Weights of a small masked spectrogram model: encoder norm rmsnorm, encoder activation reglu.
Rows from block 3 of the encoder of a small masked spectrogram model, named by matrix and row number. Rows with one number belong to one neuron. Each number is 128 + 32 x the weight over its row's rms, rounded and kept within 0 to 255. All counts start at 0. Numbers have three digits each. After the name is the row's rms in percent of the matrix's.
After each neuron's rows are labels from the 100 clips, of 14848, where the neuron reaches its largest size: "top examples" is what is common among them; "peak in band" is the frequency band that holds the peak. Only what is clearly more common there than usual is listed. The data: struck, bounced, scraped and rolled objects made by modal synthesis.
# gate: MLP gate (encoder.blocks.3.mlp.gate.weight, 1024x256), inputs 156-207
# fc1: MLP up (encoder.blocks.3.mlp.fc1.weight, 1024x256), inputs 156-207
# fc2: MLP down (encoder.blocks.3.mlp.fc2.weight, 256x1024, transposed), outputs 156-207

gate.494 062:214127163137153113174126140162145107117080117140102159118160098080116138103088099102141101149128091143121150135152140177095115164084132102124184079114089088
fc1.494 065:140161159165094100147121059120140120151129173148203158084148121094089109171098138135133126100088170150086120163139162123128107115116098134141085151078105185
fc2.494 046:143145101176190109136153116122209097125048133152080113106159171086140159163130092091153141162176102139129097093127153164152111098130102101139132162139063105
top examples: repeated hits; bouncing
peak in band: 500 to 1000 Hz

gate.478 062:157145106091198108187128174111099122145110135087110128178136085148094095143124123164092106135177220125136125178074162134085075100049136079094177100146181108
fc1.478 078:104161125127118196083128113212174160147094075113130132097138171153132158116155165136115169161119092115156115115139084094092113123183119188056111164158098083
fc2.478 056:159089145101111134188076097133094128166124124141205117143106092126129079182218060133151092095148150148119094063173181132111114143121125129150167156082129120
top examples: steel-like damping; clipping; text has "clipped"
peak in band: 250 to 500 Hz; 0 to 250 Hz

gate.391 209:198166162121024134111178161077135138084147106153132123137130140139143131138112191153090165111111144115125097133056116067068172128062105137129122101154107130
fc1.391 228:101116130100116116112114061150178146083126090098204155146149118079136146102122110110110117095139109162056139149126196062125109123098103112141214152153141158
fc2.391 230:122134081160116108118093077154119143180148154102114070103134103120098169123152157120059126099105129167171049170134144133103141070077183106078068100153135130
top examples: mains hum
peak in band: 250 to 500 Hz

gate.307 182:159190169155133107094102148113168144168124128088039118153130129109079123209149161075065192155058135170203115159143097121115109115184111079148110122105095169
fc1.307 164:156195135169133116094114123111167148199130122119071106148135116129069145196143138101098221175064142159166113175163053114140066105153122090149096130088132151
fc2.307 186:094076129084147165129134139113111172133115153137189107169108181119127129121128144131095064120147098126097112136106195090105168152135147116114172121146182147
top examples: large; quiet level; membrane
peak in band: 2000 to 4000 Hz

gate.404 200:135115154105098137080096143142115129146153184124155136110115111122115156116108114134137120117097202154082088123138151128137078146138133092199151136113228139
fc1.404 186:156134117178144122137166075070127197083136140076093094124118102117175091145094085105081157120115098121124143160178161119083173106070150157104063139128060092
fc2.404 196:093093158175207143094183094109125084185155189177135121142174127131081120063094134143086183144129160190139110128136140231174149102089147099120140105173129093
top examples: mains hum; scraping
peak in band: 500 to 1000 Hz

gate.10 059:157120130122176074112152205170129140090169220115088122057115158126168094096119146119064194104104159113108146115152183119119119110103137154089084111115107118
fc1.10 050:137075079185078082109089126080129143145136107137210137126105164096121090094138157136080109171113074080062103182182126077067075134094060125108073167055061130
fc2.10 030:087128105191069147098102071159189127112075115115123138119198131133114107115139118133159145112094096193188117177129114097149176114129143127126102161172147092
top examples: steel-like damping
peak in band: 1000 to 2000 Hz

gate.616 108:157153164142163131157163102127143159174090160135067133077068081150162127111150096129119168122072066126153126186101091070106149154146116154054124169082099151
fc1.616 096:106093121138155127167152118108126080075139147132139131179187170120127140114183146142164075089208184139143123074114176111136177171121122122123149102148098108
fc2.616 100:134146142102146162105123201140151100144157129122093094070083111112099098155100102136139149109113065113127199129174090153143162095155079135109116175135106130
top examples: one hit
peak in band: 250 to 500 Hz

gate.90 067:131124140169174133083127094100150125105160117128131097175187154157132076190151094110145180140075160111077090162129134211125076127154111117163090153121102109
fc1.90 053:161105098083141123151169102124185083119069100082160125046072104102133117116126098165167119143139104168159122148123122134109162072158051154110178145147103175
fc2.90 051:135107170183151105081049133108134102098146123120144132167131122144114178104152139037150110096125237108089129148073113105118143199097112134141097162139161100
top examples: quiet level; small; bouncing
peak in band: 0 to 250 Hz

gate.308 068:086145113161082139145114097136111176157120091180130128165157139168205098113153179108089115103090169202093116112150160201145122119121122152112100146093126142
fc1.308 071:212054167090143097106117121121154141139146096112059097128154116142067159124097105135090133115123026039123111145108115106106111163119115083098104098154125113
fc2.308 060:127112131157161172095072123144109152145157145120188125154173105165165170132104133136179137077128137120168096115067106170169146170147195084183179122175099121
top examples: mains hum
peak in band: 4000 to 8000 Hz

gate.21 064:143106109164112152103103109120135157104077138110107152143147147082098137119103101064097196116112121152110137088165111106125177215122120128126134124135176123
fc1.21 068:155072174158119144120136141119137166116114142147179144106128116155128146114108086086164142104133126097101212143092137141169165060092123132075079124126143159
fc2.21 063:121184039144092114112184102117106090176161121123074160182156160114126149099133129159133113141161127130142101123167095182141085199137034098190073152066113114
top examples: one hit
peak in band: 2000 to 4000 Hz

gate.322 124:128171147098136130079140182115164138065139112164086120173109116134130133196197161100158168099106102130110099106071137056178088091151182080135151129128116115
fc1.322 129:103101147077138114131144115088132149052190090183138140138172144151139146126152186136157187071128083180125064125130081098181103112142144110070134157153154085
fc2.322 143:109158140091050126150103113120084087133096136107199155096144119170136070164090118148111122160079089145063140139167146170091134094177120151121101177129154142
top examples: wood-like damping; repeated hits
peak in band: 1000 to 2000 Hz

gate.311 058:162155158096131135102162145171139136107144152089086106132122099144110158116130097107096167159074073151116202157165127114126102129149147146039035157165081145
fc1.311 060:139079157128159141179093092074120090083114116166122171133163166141154138127138169146146094087184169129150080112072157110118147152117108104238217114140183120
fc2.311 039:164125166056139144112174166170128095124130135081123096106130128062089095139126110089174155106129128157103210105148104141154090139184070095076157141094099119
top examples: scraping
peak in band: 250 to 500 Hz

gate.550 056:140075190084151083102163138138128178078249172222164139114132129094122151122095158138124102101152137216111166182138136202179105194172098117142127119165107160
fc1.550 050:153094050093171097090100118121191160139088143122147185152161155119142144082159115080103158120117072114179151115092192106094069156127102156104125119118128135
fc2.550 034:151108189148086130157137063151084100105109162109135134100116119148134147104092096165127115127172143128168133082148115184083135152071139136117123198111074154
top examples: membrane; one hit
peak in band: 250 to 500 Hz; 500 to 1000 Hz

gate.463 058:142141143115174139101144195142130156031079153103105101146172165106123079140097083147100107144162166066132168124139119151130147150142156138127123176165129109
fc1.463 078:106127113087073155165129076160105125152162231118159125111065113142097156095091139105091164145121154186109072146145092124121151150148120093154112137145127149
fc2.463 061:153084138144166169129112114197148107079133095084182119179137142100141073160154167129133125085115113127166191134111130107101100102159180082107119096159125093
top examples: steel-like damping; clipping; text has "clipped"
peak in band: 250 to 500 Hz; 0 to 250 Hz

gate.603 072:139147116093091174108111140141135126101142083135115102149199098119160139107140146169156186086148092188098102079105086108190110131117119123075115138107140072
fc1.603 074:124150081194108174140122104204078133180121143108112108072121113176119138117125145104092091155165201058122142137116168139088095138157132118134120088150167099
fc2.603 071:110128132164108132214148149123193135098120163096121103193122121163121114212164120156136181083136090122141127077104103114111146136101062125131137147115110111
top examples: hard striker; steel-like damping
peak in band: 2000 to 4000 Hz

gate.155 079:158146082147197110151124110140083146135124193095090079106097176110138146145159109070120174098167143138143161123138151136141131158128154088222173160129148131
fc1.155 093:093133161068090136098079096142160072097137124173099152120212130132124145070149141087054135115082053157149104158076053154153077142101092128092158118133104129
fc2.155 097:171164071153192108132169135101108140109176120092148097122081141159144095195175120127162148091096146133089128106144083151162162086108170109176143108097137102
top examples: thin (high-pass); text has "noise"
peak in band: 0 to 250 Hz

gate.198 077:226122179144164133114147121161109142173138098084132103145130109108111096122120113150079123163111149109125131137130146096077111090118160122118103109161117111
fc1.198 079:091125134157119125140140141099140127056116175130170159110149183130101094111121141107143188150148135114122128088144120194205138151175075175165155113107127113
fc2.198 078:139161187147143102184111126114125124147102111109085090129122081108104143187179109174069127112131181149127170122131150089098111129145156101089121156107093171
top examples: one hit; wood-like damping
peak in band: 2000 to 4000 Hz

gate.447 059:123086136105123158167105154198109153110152087128116143110110103118132133113129129060161177145121104135096132139142194129100137117130149177145075130126068132
fc1.447 071:084089086109136083221147090148104074074165177211161162090099143131204161000099149149108107124151119094154088113133111122141153144171131118163104125174088132
fc2.447 045:156179111120186140116125186154154114174116121147077133174196161116099112203087135093073086144053108147135194125158101177153098111158094132118158096164150123
top examples: small; quiet level; thin (high-pass)
peak in band: 0 to 250 Hz

gate.508 049:144120105103095150158201106205143131063109126114130167087126136150086150118125099114086155060089150178203087174101133041133129151116115166089106133126119135
fc1.508 052:152114134149167080150141180150119151125095087118096058134134128121081163134105115148141080111130115114139128079132127100108071101144179149108106118061098105
fc2.508 045:133126124142078125169134137134140134081133158108153123113149136173117122129153146126095125166105175099121134129071133140143158154089095122139149194152171191
top examples: thin (high-pass); small
peak in band: 0 to 250 Hz

gate.473 051:187069151106117110110163176154165141046175126120144109142132127089092123132142211084123133152053168168102135128148131171047127180103118152099123114095108121
fc1.473 043:182160098166094116141154120098129113135119120125124107197170105119116146084142129158061140153171097175141109077104107104130082105117157115114133149101120119
fc2.473 031:141119137092129129184129136119104156144145158110115140144123145140172146143127165124109132063175120100130135121179130127066180100140143141103134129093140140
top examples: repeated hits
peak in band: 0 to 250 Hz

gate.240 108:114118159182153134159146085154153155112158152146149126111178150095130122014114130105106144128113059152123142124130126055139146160134131165108113127123102100
fc1.240 110:136131156145124142171117139108125159123180145097151165117174170077139134070121153100087141152104067159143121112144071087150117205128154143108088161135107109
fc2.240 113:108108179139115130144138103112175095091077144150167129138150081111073146173134108133098073147134168152125142114189114167127142123122169123088157097084150153
top examples: hard striker; thin (high-pass)
peak in band: 4000 to 8000 Hz; 0 to 250 Hz

gate.272 049:178117108156090142131112187178168142169065133137127083124124108147104139064130085157114093151105100112158157157135140122136135058160118148082154160082124103
fc1.272 045:142081100125144097116131079123126084137162156149163156181126126056134132164151131125083066175124056151149071133148075121159139116135184106155142121141120134
fc2.272 038:116130109162115130119133106119193165112124129148135133123098104138037127115132130118124148129135103081099136045141150104113171149148094138157170118138173178
top examples: bouncing
peak in band: 4000 to 8000 Hz

gate.767 053:154135100114135096146130165123165114116153162052099084142045125121178111089108149168151166108101131214108131117194057138156155143144098089126126154163080116
fc1.767 059:067138190143100163081076108082192127132071115173121143144147114149079109129151121143129117147110106134124140123041069087101107126130085196114104120134183096
fc2.767 034:127145111134124110141189095135112135136101177138132108166173121175105144088146150140083168126120146072065166116154161182124135157098103127125179148144103201
top examples: quiet level
peak in band: 2000 to 4000 Hz; 1000 to 2000 Hz

gate.743 065:171154125063127098108079214107123160126180101143119081137157104205108138194127146100184119120114157110141187168134002124134166108213125108091123095133142169
fc1.743 064:054096174171091149153178102131133095150116140157144142138097129103142114101090115134094130118126155122071085062138223102136094197126109133164127118111182052
fc2.743 045:120123096190217176117163131148172121113086128120047106089091135160062141153160085106151143187165141136161157194092103178137113155035140094143102102183114109
top examples: small
peak in band: 4000 to 8000 Hz

gate.212 083:105125132112107129157185107093097154177120126142131122116083090158155119105096072122109149041152171147152177179111127115123125157130107142125136145088134064
fc1.212 071:162183106121147179102061131135153123087152132163103136149119158139113120138119181138166094198106124158092088082083108143137177106121153134101108112216107172
fc2.212 073:129133120150132100106114212136150158148159097154156100158114144141098115112125146163137094097094120111156168103168161071119085171192094148143076145091166110
top examples: striker: soft; one hit
peak in band: 4000 to 8000 Hz

gate.449 045:134109112134140169113111119079097124141146106139156094207105085203078141141142163152104114147156117135165163110117100122111148141087120178120089103168098159
fc1.449 049:137115152101116157141086121116194145119093141095082150074101192117186108136103146089148091089197158124150126138133115132162142179100168105106145158074128128
fc2.449 034:161090130125121106098111109143162140097116148097134145147078144088079111175124099114164084109087091138159131122057164077093103125120100119111125151172116076
top examples: thin (high-pass)
peak in band: 0 to 250 Hz

gate.528 054:164155066186168130104090147156135174044156115144147146086163060118103154149149128124108116111134134159145124141112136119108156081092116084119138147155118092
fc1.528 061:150101104083118172181172112129075124179107083141163152111081116158149135088110129121127137149167135127121089091126173151135126159184109163164229137115100119
fc2.528 037:120094128092117058092122151180143153040161098064072164099140147102099160146167121129134122117173100145177127105083101133028198149109107145096075092153087081
top examples: bouncing; rubber-like damping; mains hum
peak in band: 2000 to 4000 Hz

gate.556 204:150102112078093101151186127159161103082124165104076100126100128159107162049133118049108135118132111139090077118082117141181196144162125105158074096121105140
fc1.556 200:139093098091087103180163143126116109099161137098066112093110115150095165050133107056109149123106093157097090113116111105171176114149112103133060051115097141
fc2.556 242:043172150146114230110104146101090100137150127136177204137098159113193136154138151169124136116124141089112169149153184198091130158090116147082116169135117108
top examples: hard striker; bouncing
peak in band: 4000 to 8000 Hz

gate.140 059:110161135155109108105136072092184105118159088116149141144119107133079108112143135113077123193134150101118081131138147130101134154144054137170154142152136149
fc1.140 053:081076165152151121162110142140130137150105160127155138106146126127135151117138106155117123116108142145147139078164139074091128133054109095208155138109169157
fc2.140 044:108143095137123153130099121120241152065137128119137109143140134146098117136077216125113136135197091152079175096099081154139098076134169101168187099142139096
top examples: striker: soft; one hit
peak in band: 4000 to 8000 Hz

gate.70 080:185115142134191093164094149105127123116054158158131091181129150164085183124186139101049086121118149134144131159062141099126111075129130114124099109079174081
fc1.70 069:041097138095121123091129139063137091096212140122106160076133120149113167095096092081169134116121114137125139127127103151129123177177091153098146128130101169
fc2.70 066:159139174185140155150089102172165133146073111122135065134107123171155113173164170118136148104075118115175093087095109148118064162096126112159149170104125177
top examples: small; one hit
peak in band: 0 to 250 Hz; 250 to 500 Hz

gate.107 069:164157127140126110163115114148151118187111101112146117104179112137141126133147106116141129110130123139169084110127092094150137105151135140112105078171169101
fc1.107 076:085173168130066099073171131111114084069106188098135155081139104119143171071119144105106176126172203141132157151129085130157142082157124103169086160142078174
fc2.107 075:188111198145160157135085097143166127162143110160171166129149133173117104128095162122158112159085102135133115139170169136118149176084140100057115143081161107
top examples: bouncing; rubber-like damping
peak in band: 2000 to 4000 Hz

gate.590 066:196137191145134189146139172154143096086143156107153126070072124106132170120094152142167198122190179128122117155185143131109110123094145167143168179123143143
fc1.590 066:063120123095118076123071091105146176116140099165080134187182080117129131123157118161123121146107050138108148099082134136141088152132136080092102101147062138
fc2.590 064:113096084152128135178148142093116122105144126156144142095072186091123148145141119175059185125128084163171071137169125107135104183139129143158144132135154145
top examples: clipping; text has "clipped"
peak in band: 4000 to 8000 Hz

gate.544 048:152117111165036104165167101121063147103129112156120147149120147114069172106165213132133108122154113151084126203098132107113171173147157112128142165135152122
fc1.544 051:129115119157130162147143106108127180125107121167131143164090093177071136160117127095126190161185095094094115169054177094182167100123138129154125121088148157
fc2.544 029:150143136183140085144141150116064150117152118106120142195125121166106158103180121132214130108119175158119131155126130174149062155117163118174111110080125105
top examples: clipping; text has "clipped"; scraping
peak in band: 250 to 500 Hz

gate.213 098:094146146108107134164133084167183145087098162065155155115082103121155156129128124215130165154129111169137149109071087074137138116134125093125126128095112128
fc1.213 113:157147114160141106094116148080093141136146139169097137073160173111147121116122125112103119127169108134144131144219108165111079153119145177141122160203095108
fc2.213 115:166147133092144132094132103102187103096096101065123089142125087110166113171104139129153080127178110119155097138098164070157168128139096129103092156140130122
top examples: steel-like damping
peak in band: 500 to 1000 Hz; 250 to 500 Hz

gate.356 095:148116116151122068142181086167150068154110098128101136099125124162178097119090137134153144105133132174142142106113052131143140105120138102151088122136094093
fc1.356 087:175096123152154079169183097141117091159106109115131156098112147149175094135086094102140126106172149152129145154133051166157166119108142088196124073134055112
fc2.356 084:076117120099041138070060111116104110185097147131130098127144109088157178124112167101096118070182214073094171120153135100114157084116131135128142086109125123
top examples: small; bouncing
peak in band: 250 to 500 Hz

gate.119 070:071192113141051134130123101161084118146154145094127154096064154138081154107167130130096116129039139139124136174146115112102130115160093086080110086097131105
fc1.119 066:141087200143191202108168115124162116148093100151150159170130136199158115112094060127178086130163107147163126086057133130162110133120106155128206119145148166
fc2.119 070:140179130151058118200103154118129153100106140071121146109163132148087154138147112171096120102137165103125159178062100127086127142139113102178115185089147149
top examples: striker: soft
peak in band: 4000 to 8000 Hz

gate.510 047:148093139087215136133169127122122085097083093123092096095103081123120111092112084178143165067147126122154153075132149197157129154105112089138209063194130097
fc1.510 048:094139147126173135130178118118128161142100087118100116101119118096132126116116116105123108092125165087140085098091166175106101114129087108126146124147180107
fc2.510 035:112140148100077103080120111140137143116106089145127136085130191147103122132148140121134141197179163131105161141087083141168068076129146134105081105087101110
top examples: membrane; muffled (low-pass)
peak in band: 4000 to 8000 Hz

gate.236 060:175129140120095110072126122120140108061148089122106173152150143105120115150178130139095117126087219148182132169190111081081099118122163164163110145159114107
fc1.236 059:096140082105108141166058153123140124147125108119143130129119123145148092063148153169147201124169068145137150086113116139167148110168097170127169133142110148
fc2.236 062:124151144164145129182164092120129136068079076143101106149079119177100166145124149174106150067058122099161178136074084103125102101143125084140181203127141163
top examples: mains hum
peak in band: 250 to 500 Hz

gate.659 087:176132181123121123094129155151165142092094115165127132134111149114120071169132135144064104118117117094172186157129122079085152055098177062075148126128060166
fc1.659 092:156139131083068152067130166235141175149121122105104146138110165110048097167094173151092170139130116125184130114173143083099179102078141111088051138185113131
fc2.659 063:085096115068160185153098062149103094141156125102179128142156167127173132139150094154110135141067083147133111104170157080156082133199059126140122139156116081
top examples: wood-like damping
peak in band: 250 to 500 Hz

gate.93 079:184138137103177108094175092105164146102100133122112128074084086152153087096172137118127141090113124088152161144131097106126134107130163126143134148098128107
fc1.93 088:080119116149093122155108128139144147133144124165157146151152184081087189143119131113115093147185101148119088089104120161158076171134122121138099096145112144
fc2.93 081:103130110153194187092143171138131112122168095102093119115031118128121126144145144117160138115122122125128121090169161130111175165130101128130158114114149138
top examples: large; rolling; membrane
peak in band: 4000 to 8000 Hz

gate.464 117:141076173118121150142136155152125141200148069076101109145103142097134161154155119096121153131149071132100123094095133137136130134139115157134201128095107114
fc1.464 109:158108179133082120157153160150121140215141075047094116160088130081126158139146123130129149166179096148085122114107127151130137144135112153143192129074127097
fc2.464 096:107145130136166060121113048106113093103114122176173178089125124133143126112142118106173136126144181106097080136135115147067098163123202143116099135122093142
top examples: one hit; wood-like damping
peak in band: 4000 to 8000 Hz

gate.657 071:129117103202136152133151178170183172147130154151104126148122117169074116082121149090124142132110167136135156151118146115130146097051177107126122143173213096
fc1.657 067:065147141157055117150115179135157131104189081125188145079162147104177096130126170114158118183141131167075160130177122142167124119123171124114162134149075138
fc2.657 064:171145182172125159171142102156112125150069089124080106122163130180067170150125153141116084096101129082142109131050070104109085146139066067148138172123162141
top examples: bouncing; repeated hits
peak in band: 0 to 250 Hz

gate.653 108:088127099070139227100130154180114146162134134158128092098176165177137132124121190096078090141113163120104131081137085167141131212151114133110158114066119129
fc1.653 095:178127157154157046112145107128126145086078077092123129087074109099113077178116098197162120054108087113103129166130168079108155061138134118131069124196139134
fc2.653 136:110117142186157143081130119076167196100194148159111123124146108180118159077094169102122144134110142129132159124165115166184146180047128123146168129125134134
top examples: small; scraping; thin (high-pass)
peak in band: 0 to 250 Hz

gate.548 085:089147093089117175141067173130126148033128112134185134127141122144177144078126172151053142107143120159161188113106148109142123124114138077126157118125162133
fc1.548 081:151156082157132065118120096089134143169123110103087096109116191135093112115127148150143141150118105144119090151117156135140078144093162098082099132178113065
fc2.548 086:172094083137164142127152145077118181089134188178133111152087128160135116172123055105163093138097055140113154129148137125144090131221143154127148123158088216
top examples: hard striker; glass-like damping
peak in band: 4000 to 8000 Hz

gate.551 044:140076148102153135141143102111160141112137115166187134084168089137178145185138157130128156118118185121137097154129111132146193109161077131113133151158149118
fc1.551 046:136039149079126133125124106100131073106103182117110139110159095146177112164115164085160124173148107057148106151125083129097142091124119092121168167134118136
fc2.551 029:150120089063136102121098127106173139165158124189133132101123112102143104121147121151103138093064124147195117157102141165136131156166084110119094144121145141
top examples: steel-like damping; repeated hits
peak in band: 250 to 500 Hz

gate.285 120:142134129172044117128158100130065100155186096153158120110137131153125124205095130125160058050148097174178126128131126145097131105067172094206071125117087140
fc1.285 160:131116151166139100112154094146149132122078142124151152101145124110146096172092085140153096122088114096152203057131151184117136108108058098153136126141151125
fc2.285 125:103147112149148144191102128131121096086104121136137101102136129110161158136122106139091146114109144130099163071144145162121161157124120092106182107145124140
top examples: mains hum
peak in band: 4000 to 8000 Hz

gate.338 049:170166092110138087193094201203153128086133115086103117108197108074107127107070095137139119087107160163140163093088103124116149117167134085163092142068169121
fc1.338 052:146133138153139160095145092052134159138084154088132165125168122163114188097183137109139115198156071111095136132155143094182101122121127159136117106184119090
fc2.338 041:121172067170137170188103169147104138086128132115119104160135119166066167136133110150100136156074118134136145140105102135131140153149144008179127168108124113
top examples: one hit
peak in band: 250 to 500 Hz

gate.530 045:100112123124129123114207113193077145106170113109154107134113104092116213136112143098115148112056102131136124154153159114127120129160062117103091184111149116
fc1.530 039:072158111110151092162145130182146139136102120199122109144097091126102178124149112145104088107077131208126166109113117140105117116158141064078097164100121163
fc2.530 027:113134154111115116132098127110044209134171123127128171123112169175147112124155129144131139084125119095112124096121078078091129101103163119146172113155107068
top examples: scraping
peak in band: 4000 to 8000 Hz

gate.441 057:138123091129189137121147086137159171150112191135158100072085148175125114130147088125122218114102144131169143114124082082151139147176178066133136097111169132
fc1.441 057:144105137106118163108158152113068144158106125104139145148128128100106124117123128136109087158105098121048092079177106150135167118147069132100111091064063202
fc2.441 043:119106147130125106114094094198189121141144074180149123152125110151181093159111151118127106148152109116149092165081150084135073119140112172161095116077126069
top examples: striker: soft; large; quiet level
peak in band: 2000 to 4000 Hz

gate.196 078:087152135147073117119133122121106118079144075181159102174128051146105139122073155116156150051103116199095174150044126198119095159140093097095149144098101128
fc1.196 070:088067114092161130121156097114101118142048200124163135143135141179117091134127122122186111121159136101127129118102154080184080114115147114107136114115176092
fc2.196 067:133115105143166106088130136119068080152146121131130150094120107108154115086194134080072115196065085145203165129151132121107066109134140093094111101134094146
top examples: bouncing
peak in band: 4000 to 8000 Hz

gate.13 123:159155145107155094096115199138093120122111066109051090180118106170090188118130129116090147105142138126145184189043095177108141094099135113080151138133170105
fc1.13 135:183157137088159099097146173152071156186140073102054131156116067147112148124160126142110146116139119098175153136042098129117153102143190111118140157133131084
fc2.13 135:092152135118102126125175124122078092135135179131147173174136136196197146086104136150078152131135187103093135143179109083127128162142202118120109086125131094
top examples: one hit; clipping; text has "clipped"
peak in band: 4000 to 8000 Hz

gate.386 111:156177157131111152084101106132137142188041115135117119094119119128121125137145097053130135141082138055107149176140140070108162149106145225154078118099090094
fc1.386 116:132192152114116152118104073127097144176071071143145121069112125122168109136131073070134108123080080104127161164106143099111140084107114207151080120114105103
fc2.386 121:113079096097167117169167172124125039170120179136144125141210149149164147120151113151082145092166176139110086125144057130112155148119153119127102129135072127
top examples: thin (high-pass); scraping; rolling
peak in band: 0 to 250 Hz

gate.729 127:185152165193096159148107142137125104208110118046053104140110098115163131200140094083119152187074063141086106151144154136111096141118137107082103119103105157
fc1.729 101:087111118097207095136139093121161102068109141207190156108180136149139119061139144166180090067127186130180203087094108097099178121135131161120175106145169135
fc2.729 117:089157107095050150134129164165111126135184159104074084126107118141095083155105119132103126133122112123103220144171117147196089075118084101131099106119093146
top examples: one hit; wood-like damping
peak in band: 2000 to 4000 Hz

gate.87 068:180120187120119199144104126108120129067082156175163100160141153120175093167111141167114181104113102103161145100152061148139156171143126154134144185128134134
fc1.87 059:158138132182202118143167101116114110128135139109091111116127090118122110112164114092179078124157085114108093165122174107119126087104158098146095094140111097
fc2.87 054:167145087171181124156109075148131106092135091136129075112142130170127107067098147138101217168106135171157090140099032146141143166100164112127154117179152114
top examples: small; repeated hits
peak in band: 0 to 250 Hz